A small model that answers yes/no questions on an image's attributes, trained from scratch.
Training: soap at rate 0.00096, 36800 steps, batches of 128.
Rows from block 3 of the fusion encoder of a small model that answers yes/no questions on an image's attributes, named by matrix and row number. Rows with one number belong to one neuron. Each number is 128 + 32 x the weight over its row's rms, rounded and kept within 0 to 255. All counts start at 0. Numbers have three digits each. After the name is the row's rms in percent of the matrix's.
After each neuron's rows are labels from the 100 texts, of 14976, where the neuron reaches its highest value: "tokens" is the input token at the peak. Only what is clearly more common there than usual is listed. The data: pen-drawn characters of a made-up script with 800 signs.
# fc1: MLP up (fusion_encoder.blocks.3.mlp.fc1.weight, 1024x256), inputs 0-127
# fc2: MLP down (fusion_encoder.blocks.3.mlp.fc2.weight, 256x1024, transposed), outputs 0-127

fc1.538 101:101146125156149082159125184127102122144112156138112188145128156083139118127170162183194109143121093132108114108133117105090126132186098164169054175155146128152081036122146137136083103067078199101113114116111140196107106137100153110168160120145198149115073120112139195105126132046050085142126081185149177121146140144155187106113137085127114085044150162137145143116172136126056141116129
fc2.538 107:125130098109145143105167076151200148085112150076127146129076051131144075152118098078124126123124157104096132068118155131154171128153148135134134090119103107163181201137104142131104173187165078147119138130154138066214117134132158187112108133184158135129141111143115128139124129081160163058146079194165147186160143209118114173104138157151110075129130107085102155092122115127152110114097
tokens: "three strokes"

fc1.324 092:073067127136094114118152096097073152150105150212157127111148102088151064152122103140148162125136099136176116116171092102158109094091193151124085100118104175157157119128099119122169172128177100107150175099155114113131159184128177145120162120106093149109171156135173108161125098131123184106060118096153150117075100133126090152120133127121168098167104146131063137172093140153140151125160
fc2.324 096:112068128074090128149088146129121133098056038150105153114077151122149119129099161064097093185167165136049111140127124170128122134196181122179171075143100146164121115101108134140094060115100178126097122085118158086106180068105110113142128123193152043141102134117123126158115107048096117106093108141111140123105139121104161103136113162061172078125114134124099127101145145126107143117143
tokens: "only straight strokes"; "thick pen"

fc1.746 108:059129109141087124136178084162099141151144104115151147130146174124114120127151219110144130107109054115097121140119144157150145159121114115123096093175117077122151114137144156132103108099164149138156120162136123164127114065081146137114114078132133115141143212074103136102117111146110164138114047178104165154112095150204104159185122109163146077149114107104111144131166129133184126113106
fc2.746 112:135106087103065089178138135135168104101126120125157102144161146111133105164120102187122170141118144130080090098087075124113171139170135155143189113147158112151106143171086115127120116120131109111150092075151116157157094111117109091135161117134197180179186094119143127139057135087118187077129086161118141074143095138138075139122073114122168111188128151164155121174177178091165149162120
tokens: "three strokes"

fc1.304 103:109136149153105147129087187134097113125114136084129073098121106172156132087102200159155147094131084168112080084139087121109066095111078133116139170174156102138187093086138131149148172124147131155192103155131153116109092123041149075148110121145173080169158151173101189179131090148159108103140087101175114140143107145093107139132172101134157132092102083145044132148148188106116152117105
fc2.304 097:139107158141140121145135159147113149095178088186140181086108148147101081171148087062135120146117138029070136074125112102144115138091109136191136147146151132144115132117121125132085089135108098045115133156116139134134141147093036137055119189121037135093079144144176047119116153163085114120170141166094096105170142128174131182147071140130082096121139142163087110153136125109112085159141
tokens: "only straight strokes"; "two strokes"

fc1.476 100:099128131127142131086151211167100118102099136118094110133117121110134189111171162143098185065059096132143121134162134138080150121075164124125206087162127162100091089097190120149100091140169117177124156178179204148099136103138119180119186121155110207127087131096132180081157145121135076122117151128126158129119155123151157175171096125128157110079143127154145110103180104111103112102083
fc2.476 102:091172216103121086121079105113181110150108118138134111114080179132067170199113118109140161144163151096118116138087147125154144077152130104168105146085105130118095159179128110131199127144138081145076146125073111160190146070134130114113108095130108168127084161129110061144123085082181158155100156117125146087129167106112130143158121099148152084103106104081140157151114119095089176084097
tokens: "three strokes"; "thin pen"

fc1.732 096:132158134094082107133166118135131191121119138134147144098155137040150104109035146146162098154151156192123116155147102142105182082166108127170160069173087136108104077098097155130131132108171107094135104089086231140089119106096103091135093104108094095165124140100162100144152173139110157124126113174143120167114234085120104157108130124130078136139072109180175118102147138131175147096085
fc2.732 088:118138132160084190172149130153206181139088130107150158121167159101160133159098080097107193097128110134128124128103102167162110037181102135122161144105140111112117136104097152112143086112112160136112120086092131145131127142128157085125139121174144089102164113108147134126146150139101092114143084103080091158176083119175125113158220081142075170102111147132082149105152111055145195143063
tokens: "three strokes"; "thick pen"

fc1.48 089:089079142170089162098171134172126205132117110124113074150129081114154123123158174150103189129130136111165129082070119147213126139139120165193144146150158170077087112101150192143131128190102141146113030160146179115106121164137144061133126107166157112138165181102145116116143127126144190101156157089111120076177131140182127129116152091144143146080113135186127090192072158128097139122118
fc2.48 099:066152173124178160181137117096155091190095120139152112166114127177166158118159129104170107128093153120126139099122104110105123150170115121081059091116155094144147148146099085111159174121155081122160124149136120149131140145152090163121077176132176109068113132130163153144138127143098136138069084144132198145093053149133119192168117185155145062162113125089120122110112050099132124150114
tokens: "only straight strokes"; "one stroke"

fc1.192 105:080077115152135085110108102151148106131096170150120083078109099130146075192104116132116081119091116125126155192144147102088148153165145087106106182135133148135115113159159103111103163088102108113153101142125134118075087127141097121151178137155148204113161131065106137157181150122142165102099065092095112095120164067078172140117171076160128076096140130070091171151118083174151128162089
fc2.192 101:128125152068170147127117117127107125092097137080112132146126102100141091114141097102150120090077125034092112127113088201104120129143137114049089140156126104101096085147180133101070138133143145117142180126145131134151169108132161167200125122112164135151099163109072124108118057091154166143159142104155098125148175084126137090140141155127193152131104129105126124163140098168157173114217
tokens: "three strokes"; "only straight strokes"

fc1.658 099:124123106172146159126178130127148142117101106153143147107117137107110121148147099167123178103139131107049166161101125104158196079147104066163171090095109119107144157155159132125119122171157125143087191123222147136134130065129138106146089148100120173134134129090102100115152131172150160105127094115091134140108134103100126120160130126138126093057168141220050140130142083128148165119162
fc2.658 097:115146155140131106107178125126142095120162148108146105070098120139126080158196112112147208090081134159106107177118140148127094148122119112173114190146159103103167120102146094119129077105123119151139147124139138155059114126153134116137112096123192151148108178127154095164186111068157088137176085136158086171101145115168116140099128176130142090090107221095176080176128163149143137155170
tokens: "a curved stroke"

fc1.481 088:175093116125136090094117180128143156077085128125075151139166121127115110097161132135084204164095149135157147078099103048159135149134155120095189145121140118129187156089126163111128175102193125115090096194132113113110142171150054096114159133107170128074165130189123096133162176151117153103130152157111092166140110111120125159091157167131152121134135118091143130141157148152103147039178
fc2.481 099:099137170158108153129107117097154137161110204180122152173106079152125178108138159103128135078107106120175144149160126161114097146128053117205096170165108184150119134127137179115110137125090086050144137148168096081168112187124161117138159143091086135110157165100149108130093141131177107070121134124078151124151138128128157118106110095116136169131101156164077157127135103186117071162116
tokens: "only straight strokes"; "two strokes"